config = dict(
    model='image super-resolution model',
    dataset='gratings and oriented noise at many angles and scales',
    block='basic',
    dropout=0.1,
    attention=False,
    optimizer='adamw',
    beta2=0.98,
    eps=1e-08,
    max_steps=6200,
    batch_size=128,
    epochs=4.0,
    warmup_steps=310,
)
Rows from block 2 of a small image super-resolution model, named by matrix and row number. Rows with one number belong to one channel. Each number is 128 + 24 x the weight over its row's rms, rounded and kept within 0 to 255. All counts start at 0. Numbers have three digits each. After the name is the row's rms in percent of the matrix's.
After each channel's rows are labels from the 100 images, of 14976, where the channel reaches its highest value: "top examples" is what is common among them. Only what is clearly more common there than usual is listed. The data: gratings and oriented noise at many angles and scales. In brackets: how many of the 100, against the usual share in percent.
# convs0: first 3x3 conv (model.mid.0.convs.0.weight, 144x144x3x3, standardized in use, each kernel summed), inputs 72-143
# convs1: second 3x3 conv (model.mid.0.convs.1.weight, 144x144x3x3, standardized in use, transposed, each kernel summed), outputs 72-143

convs0.4 103:150151172182111123144170125131114191129130127124133154135151174117105148108130131134143104103116146122151133123142168165196107142162136140142138121138123155112124141157129124098185128110133140124174138141133116144130
convs1.4 110:131158127128110096150155157122149160157113129148113121122126179120150102159105116083166110157115131142095131160126129134085143121118116158122118106087174073141105140113113120166177138140101104122138121146120126097102
top examples: filtered noise (36 vs 17); stripes at 165 degrees (33 vs 8.3)

convs0.127 086:125161133102109123159134145155134164139109117124118148154157171108169146125137142092103109139130110110150070126139178135126106125147172086118118121111156141114122114115115123128127139142126149160140131136149152143132
convs1.127 080:180163135111097115126080108146152130155113156159153120135114138155135138138127118147116084139128095122078102144098115111106088115124106115204096121175125101127131102092112154140085093147141096124089106181113153131092
top examples: coloured (77 vs 49.8); dashes (38 vs 16.9); angle: stripes at 15 degrees (25 vs 8.1)

convs0.65 077:151151130116130126137134102110103115117116097125121098148164123151122132130122104137122115142143112145166179148180143154122178163229128123110163091167112158149128150124132134129149130122128146137124103117130095126130
convs1.65 110:105097133160180125088130126136147137107154118114138158169163132167139113127098159094119190134160121125099151126100099081119112128143097172129105087145131136139094164117122156108148145146130144067126166110123088151140
top examples: noisy (62 vs 29.8); windowed patch (39 vs 16.4)

convs0.62 089:137156134128111092113124125077104124130117111138105150160220122141136148155133129115123144111155123155119140119137189155156076123186148108138126104130157158133143084152110118111104141098139113115083152122110121145110
convs1.62 102:164162106122093123176139143139126130138126143129154084100080131134123118137164098148113075118106166133157103125138140177173177075117163094114174131121128104162143082092136142134095124130136094136121112156125148095104
top examples: medium (41 vs 20); stripes at 135 degrees (25 vs 8.6)

convs0.114 095:174173120134118110125095125112135129128148146159098124154138133172157121140153122093095096075135121181151137088080121137166110084131115104135141117095189132124165129117126143099134105130116131158099163109068148140112
convs1.114 079:094146136118119143127163104146135164131175115125126091107139154135125153169092112106073121128112200159116108133147158135154144112146151110130135134119116127093131117098127114132112102094128128157175084121174156078145
top examples: coloured (81 vs 49.8)

convs0.34 089:136140115120147147099140106104164147147138079135078141135143135134137136128119140094114095075113148140156128127150168161124140166166122099126132134138123148122123151128112148145157128119118166182138132131121150141104
convs1.34 095:110103160123151123086114098123118097108141124150101148166181090139115154111107132119129157122177102115110151141122126089089094178182084142177126128142101153087135139150146135109154129138121132091123102120142135143133
top examples: dashes (51 vs 16.9)

convs0.45 086:147148126121137117106145125137154130130138091139097124136123121128130089092133140086146110065120152147179167133176147162150155150220131111130136142144145150137113179124099119128158135146120134173143126129122136143111
convs1.45 112:087108139112152136094116095088110109106130104116097160149146121159107133104110154111152180123144098129106134127121139100078125204173088141139105111154108165103139171153134095106184157105145149111141125108119149124140
top examples: filtered noise (44 vs 17); stripes at 15 degrees (33 vs 8.1)

convs0.59 099:143158147158098146152107143106088155116142125140135121160194139149161153124150144095089138115117133124129141118137159166158139165206136085148147121119148134132156111130113106091147110128141107128141145124109138118116
convs1.59 098:149156111093094149183135136108138102151124137128116121084088154118129117154141117142127073107160153097142089116133139170166142102124145102146154160082127094134144076112136144139101114125121103155116107162110147118091
top examples: coloured (82 vs 49.8); stripes at 0 degrees (27 vs 8.5)

convs0.1 076:164131157171120172145140100139119146143167113130085085132145166173128143125168155117067147116096143098144114176177126152136100184160148123166147143117161147119130140118114126128121097106141136121132112135130134118140
convs1.1 086:115138112077124119121132128115146127154142136138098141121137128189153145140102146130102145121154144097098103130081139133111138172166145114153130117099121112116112163111125149138139163089153124136159130130122142122110
top examples: coloured (76 vs 49.8)

convs0.118 132:132141134156083114111165122120167159151161128170126163154149157136133106156144162129109073082119170135151139119108129159167109126184111130149103165128130139146133115096138140107149114097121140147133174123158116147096
convs1.118 081:129119151132128124105093113139135121131081093146077129096130101078132180124167118144101140139121101142120118140151151132096141167110124093139133152133127148123147124133119098138146109156105152110155112129119149110112
top examples: very fine (64 vs 19.7); stripes at 120 degrees (40 vs 8)

convs0.78 121:093133155129103157143182135158151164126158145145132152118163172148131158139145172180121088106114165125126113114091131110157143146113113171158117171108115088111132127118139134102140108118108135106167105117188114139132
convs1.78 115:191112119117118121111034111129164149145113142109118172121155141120112123135141143188124102148135080105100128141140128089109111124119146094178102170168108144139150115107109125140143104120125104112098141160078146171110
top examples: very fine (88 vs 19.7); stripes at 45 degrees (55 vs 8.7)

convs0.63 091:131094118101139138119065116121099103142120104122102098167191103162132140117125133136168140144151137158134161178176176139104133159183152116111132117122140135126126108112139113130094074122115139113104129108096122119103
convs1.63 105:138093116112126132131129103140112089096158162118131114113142088117110132102161121156127137088138154107167119096151106126196112141140111116147142139116093169120155114142173155076095124151139138117115118119150133146154
top examples: stripes at 0 degrees (37 vs 8.5)

convs0.22 080:101151115095105123189123168144140124108141102116125123098104114104092155150176106165130115143137120119131116089115150143074170109116110172107120154129111147127122103139128139134110122128100113135110094109152130122109
convs1.22 116:182144114168119103127120151151153157143155158117144130157183143086138122131139146129150097154131117113110168151120110109144035120126109149109122113137138127145110121141114133150134131168113090121066150132102112148144
top examples: very fine (96 vs 19.7); windowed patch (70 vs 16.4)

convs0.37 074:179154170131113099133108088146090111119141143122124109127161159165167132075156113113161117117138117168163170115137150141158134126166157121138129126121150143124126123145109127080128103130123131112107120107063105128140
convs1.37 077:101119160185171141110187149137168146119165111122111127146154145175143144128088126076110149150153185146128139158137119099149132114116115170118104110139142127114098152122124143133132132107128146120158114099185081114152
top examples: very fine (60 vs 19.7); stripes at 60 degrees (34 vs 8.3)

convs0.108 118:103101118088128120126154126081128082104116104134125124138159134156149127151160126152083134115149125129139092112081143113100134138090094141137127132155108116124127092106100136112105156126129137108105144112170142121090
convs1.108 086:168129118126114118111035123165144170136135171084156148155140117113113096139163138175091112150135098122126161147105132106110095135138130138146096106187105156138151122106102144145143152145150105122071148129092139140160
top examples: very fine (94 vs 19.7); stripes at 135 degrees (63 vs 8.6)

convs0.129 144:129129162171127132123200123126154142122159123140126142138150148152096135125149143181155122119096173123151135144152139135192131159180119172182132150136113102161119147135137124112141119103116136113160133117166115112127
convs1.129 119:148106124146123090130114146132171175163112161105082154116143136130140126126103139143175118152130066110109140158143108118064125169107092126141109127132144133134124162153095074161168141139109119137120146142096133122111
top examples: stripes at 90 degrees (42 vs 8.4); very fine (40 vs 19.7)

convs0.58 088:139157137160127123113172106097102109107121112127103138135174131144130147138132111131140147093153129132124140107147136139214107132197124137156158109153123157142136148170106103081170138072145122110130127137119101126131
convs1.58 104:140162098113098130170137147162136151134118161145161110123103162138134101147123090142087081133108159135136120131130153164117192063115164094119159128106140091188130099084125138145121130108169095144118130131126144112126
top examples: low contrast (70 vs 29.6); windowed patch (43 vs 16.4)

convs0.128 093:149125153136135116094121114107118090128120125118140093156143094121131119114141125106173156120135127137102164120165137147160143158215125126124147112126109095137127179133130128134172158070128121140147131123099092144163
convs1.128 096:091134130118130141103121099124111121105135087098130151136093125143088103098131114145112146119114156136177107116155164112137190107102129115128090162139100157102128133112133098107113137075177149120134098103142150171156
top examples: very coarse (57 vs 20.4); kind: windowed patch (41 vs 16.4)

convs0.96 074:153121139158110119108134113119140128140155112141119156132164117116128112089133157128139101108138189140147157113145148172174136203189098148150129148140131101158099127131122124085144106122092112116136140132126099129097
convs1.96 095:089123133132141120114165116122079123125118116139114118116100136095157114117105083091141167119132124148130122128128147154134146176132109125116169154086136137092119138165129098129117129110083149125185119115162122107116
top examples: stripes at 75 degrees (30 vs 8.4)

convs0.28 098:135081124113139143109094103103117138149112084122121128190176097161141136145117142120149142124136131153113122167189185167122132172205153108123102112127131132136119117101148119162097104127117122128120135114114137139102
convs1.28 104:144087121129125118127111114124099090102131151111156092123101075126104133096153122151124129104143101098168114095145109129177108152158124128155139131155093173100163123157156126081114111149115152135131126128134138128129
top examples: fine (49 vs 20.1); stripes at 0 degrees (36 vs 8.5)

convs0.77 078:159152154135134119111154114111141155138128124129100115147151138140146148112131119088110130106122153130175121116150162146219109175182154096157127127132147157117145157141097127107169127091155151147151138136107144147128
convs1.77 087:120152140100106138134127125118181107148142068178110122130124146161148143129092117113070114138126123141103114147138119155076158141146114111134155129130135099117121142115133144143128114073166117154163122130149138118116
top examples: windowed patch (42 vs 16.4); stripes at 75 degrees (34 vs 8.4)

convs0.51 111:108093116090151121115177142133167110114138093133151138145116104110157098131147130130142132139132123129146119085123095096139154092140121109142121132145080125132127146131102108107119167120126128142124131103163147116094
convs1.51 086:164121122148106121117077121131164155131177130091114149175148131088101144108147151143152109142128091133117131143110138106126038137132117141147111123171101181114150144143116100142144125155136116131105123134074143175137
top examples: very fine (87 vs 19.7); windowed patch (82 vs 16.4)

convs0.99 101:135089133119159180132149092129114120123143123110119127111116149149106154138164120159140157153132118122114084131102139092113148143074116137167144117144102088121134124137125115143088124142113115103133121138177132116138
convs1.99 106:174140103097094116115052118160163172163168174104157151161148137129118124133126121179090095155138089107114143164115123107109085130144131118166109135167103148106135138100093148164144122114158079129059146145087149160149
top examples: very fine (80 vs 19.7); windowed patch (66 vs 16.4)

convs0.3 100:074144121106119179179170147154154122100110109119126125092119156128121156112156128210139117140123129113146132137121154126081155122082151199103139159110134118085120125125151128121130110123099126139123093091183129117119
convs1.3 152:206131113124123110120079127148154134145133157130138154134166145141124135151133144168138093141147091092096137133122106093125055106122143115174116150143126122150131113114114163135118109136104102106053153169075134163100
top examples: very fine (92 vs 19.7); windowed patch (67 vs 16.4)

convs0.121 144:151114115151115143133078099094136104155133101139127144161104112128146143147139133096073125098161125154090115117074121144122097118121108106119099144095127116134137131108126134114133115119115118124130144161092120154118
convs1.121 092:126157141141121141131150125138092115119163140124172104138114122093116138138112097104102113126099169143134132123107126136192108095163192139114150114117127123121135107132125144134106136137105134097118140136155136128134
top examples: windowed patch (79 vs 16.4); stripes at 60 degrees (26 vs 8.3)

convs0.52 080:153126104096142128101078124141151147164137099137090122123120116093132105090125136073123114111130138151143125149167153146106153165157124104115123125114168136131093148123144151170130101145091115173116135147081134130111
convs1.52 103:103106165131147118093154098101113112118144116115094119151147112139125164093092151096126177124156135139102123126139121124140111185165073145145122098133119152061126160164138134101127123125107142113170100114154138128134
top examples: coloured (77 vs 49.8); stripes at 120 degrees (29 vs 8)

convs0.5 088:136146118151131125105176130129155190136142137153103144134115162125089125112131119109130101081133164142162116097169159160195143136181137132155131134135125139123106154149134134123160125119102135152151147128115127153108
convs1.5 089:110145145142135107120177150107158148153113091157111117146115153139172147128061133076120137149117126161085125152125143140102173131134126133133155122132153096114116147125120100151127111109114125127222115132163118099105
top examples: stripes at 75 degrees (30 vs 8.4); stripes at 105 degrees (28 vs 8.1)

convs0.50 113:158125139138146124109166135159144193158134132108156185145130129116149145134135130145121123121106136114150088108152155152194124192179139147134092131110155117150144143136141121134123105095103103140139134133137140154131
convs1.50 108:125115164147131119125129133119139114156103101134088112107142122117143162116131144123125120144115085127119153154144117120088119153102101119148160143120156125111121134160107098152164084140080145161150141143134120099111
top examples: filtered noise (39 vs 17); stripes at 90 degrees (31 vs 8.4)

convs0.116 078:133181116127121110129119130125138153121113128142109153151138164126125112117109111116148086117140118149157143109123164180160139091174147136112134101121154184127120135159147133129163100130105140138113147130094106135100
convs1.116 072:125140104121116120145169143145150162134134151159147108118140188162149102178066101098116095159108161139078136144172132124123149056105126152143107117134165076162124110098126148136128094143096109134127117137140119088112
top examples: fine (51 vs 20.1); windowed patch (38 vs 16.4)

convs0.30 095:135154134155100113127151129146108164125122114119136159153202156142128147153134140137173147110140130147133150119168173149184107138216141150132122114121137140129126122138111107082130134100120120098131120122114103138136
convs1.30 099:156161095118107120171144169140138133141120140153141122118125168118134084153139109143137077131118171127154129138136163138155157084085173121100131133084159096171133095124124121148113162134127113140113120145110116112125
top examples: noisy (63 vs 29.8)

convs0.15 110:132118143157112108108171116122125135121139107119136143150165124132116118143131155129161112098132159140112168123167140151186100145221120134148130146146110107147123159130114114095171140088123120116149123118129113152122
convs1.15 082:114144117102123125126126121098099097114104086134135137137082133109094083112149090147133134116117115145168106108148171131102169155138151110094116158132120149105160125156150082111148182101145174128169106122123153140144
top examples: low contrast (66 vs 29.6); very fine (48 vs 19.7); kind: windowed patch (41 vs 16.4)

convs0.27 106:115122138096147139120162121104166128094105105132113107156149126141147141153150144123109139122142118145118092116126124118184113080205129104139132140112097152096168162118086106083159174117168151145137119090148140125110
convs1.27 097:158140113158126116119082116132105100111118121120158150144120107105094128134160144131136122132114119126128086112122118118145085101130142150157093113143102150157156117101143155111112154166170140103075138141108131153114
top examples: very fine (100 vs 19.7); stripes at 45 degrees (64 vs 8.7)

convs0.48 094:126140150122119111106117137139120142127123122110133121160176125140162124126125160102150128103130139167111157129169178152160126121212141100111121132121142116125141155119116111098165139109123121141131121115121123157135
convs1.48 096:123129143105119156130128104091113058118149093123136134124086116135095110106140093151127135098111139121192095092154123140128163143116138112099093148149094150101160119158154122109118144074171159161138108104147155157150
top examples: scale: very fine (43 vs 19.7); windowed patch (41 vs 16.4)

convs0.131 095:147155122106137112109136134132152124144130103122103087138131111130146114076129135070143121084120152154180180110183138147151162137198149098139142136122145141113125171135095104123161125125139141188144112134097142150123
convs1.131 110:109117132129154137094121095113167113098153093117084172150147131175105147110087142114116167121167103128098137118122136112092132164165083145156102129150095182116135170144146112099166131097157145110147119107130132153140
top examples: low contrast (70 vs 29.6); stripes at 0 degrees (31 vs 8.5)

convs0.68 081:131128150132131121102117120143115170153116113118147149143185108120134137115111158093122130096147173155121139114181158145205137177186126112111123137126146119125117174126120122120181125125110115143154111142132119169119
convs1.68 094:086122166112140149139157119084085082126110116143109127120120107099150100108140111120140169101119126144165142112103105155130144168126124108074158141114130135115119108186152124112109105121104156148151142112153122121123
top examples: windowed patch (52 vs 16.4); very fine (47 vs 19.7)

convs0.35 095:134130134166111111114155124112107134133116103124123139120146126123099130110108105131120108104165127136125156124164150180160131149205121147125117112151102149139105140154139127143172158105122112114123134139131082151113
convs1.35 076:092131136153160125126163171104119133123101075098145119145102139155151101138130151112137162139119119166127129124116120121122181124120112144084096102144176093149085140108104108127146146141098161112174144105116083141125
top examples: coloured (80 vs 49.8); windowed patch (61 vs 16.4)

convs0.56 078:159091109109116151105051126115108108151151141140116095125137097162133119135119136110106136134134109144105129171140156138089096129136159123129093125107153125134125102102153134164085083120112123092089159130067123133114
convs1.56 097:140110129128136128147161140096120100129140136121107088087097099142136169108138137139148124095133165118169104100137131157236128129121148104119154140103105141111139119145154120106094123157112139154159106128157117128119
top examples: coloured (80 vs 49.8); windowed patch (40 vs 16.4)

convs0.60 074:114163118097132110158064163127100104099112125138112087116151144153133143112138092140141151162138113144174124163139169154100117139115173150121109119101169155108120108135129137137110100124128134104080124099112125112138
convs1.60 086:130116091151149125139165168136150173136144164120145137131144134148162102136104141118158125142135154112138173136112100121198136109063123150104137108131152095161113131127128131139099146142097118124108142116128075087123
top examples: medium (50 vs 20); stripes at 105 degrees (26 vs 8.1)

convs0.33 099:139142136158115105139185140103116150105112106123139174120202163122112140148134135163138138123145117125147144092113127168192127123168138154149142111147122174132113128161127117090125141100138108092113134134133105135105
convs1.33 099:140137095150107121168151171140088153148105158124162118125110169080132068159142111105191087153113152142146159148144142143124156087081117157073118093106161089173109102122113113156137143154107103148101107138098112103127
top examples: coloured (85 vs 49.8); kind: windowed patch (35 vs 16.4); stripes at 0 degrees (31 vs 8.5)

convs0.122 101:161134130171114143140109091080133108140141104144129150151136118122144149165155127134088148126158127149121109106061110154153080121138095127132106129115135120129126145119145120125130128071120121106129146171109101142118
convs1.122 086:120140116120109127142150145158097158128171125121166103121124127087126119146134098140078107134090181150170126138110149124180146070159192115080156124127142121130123103092112156148096129132112121162108128120132135117147
top examples: windowed patch (69 vs 16.4); stripes at 15 degrees (38 vs 8.1)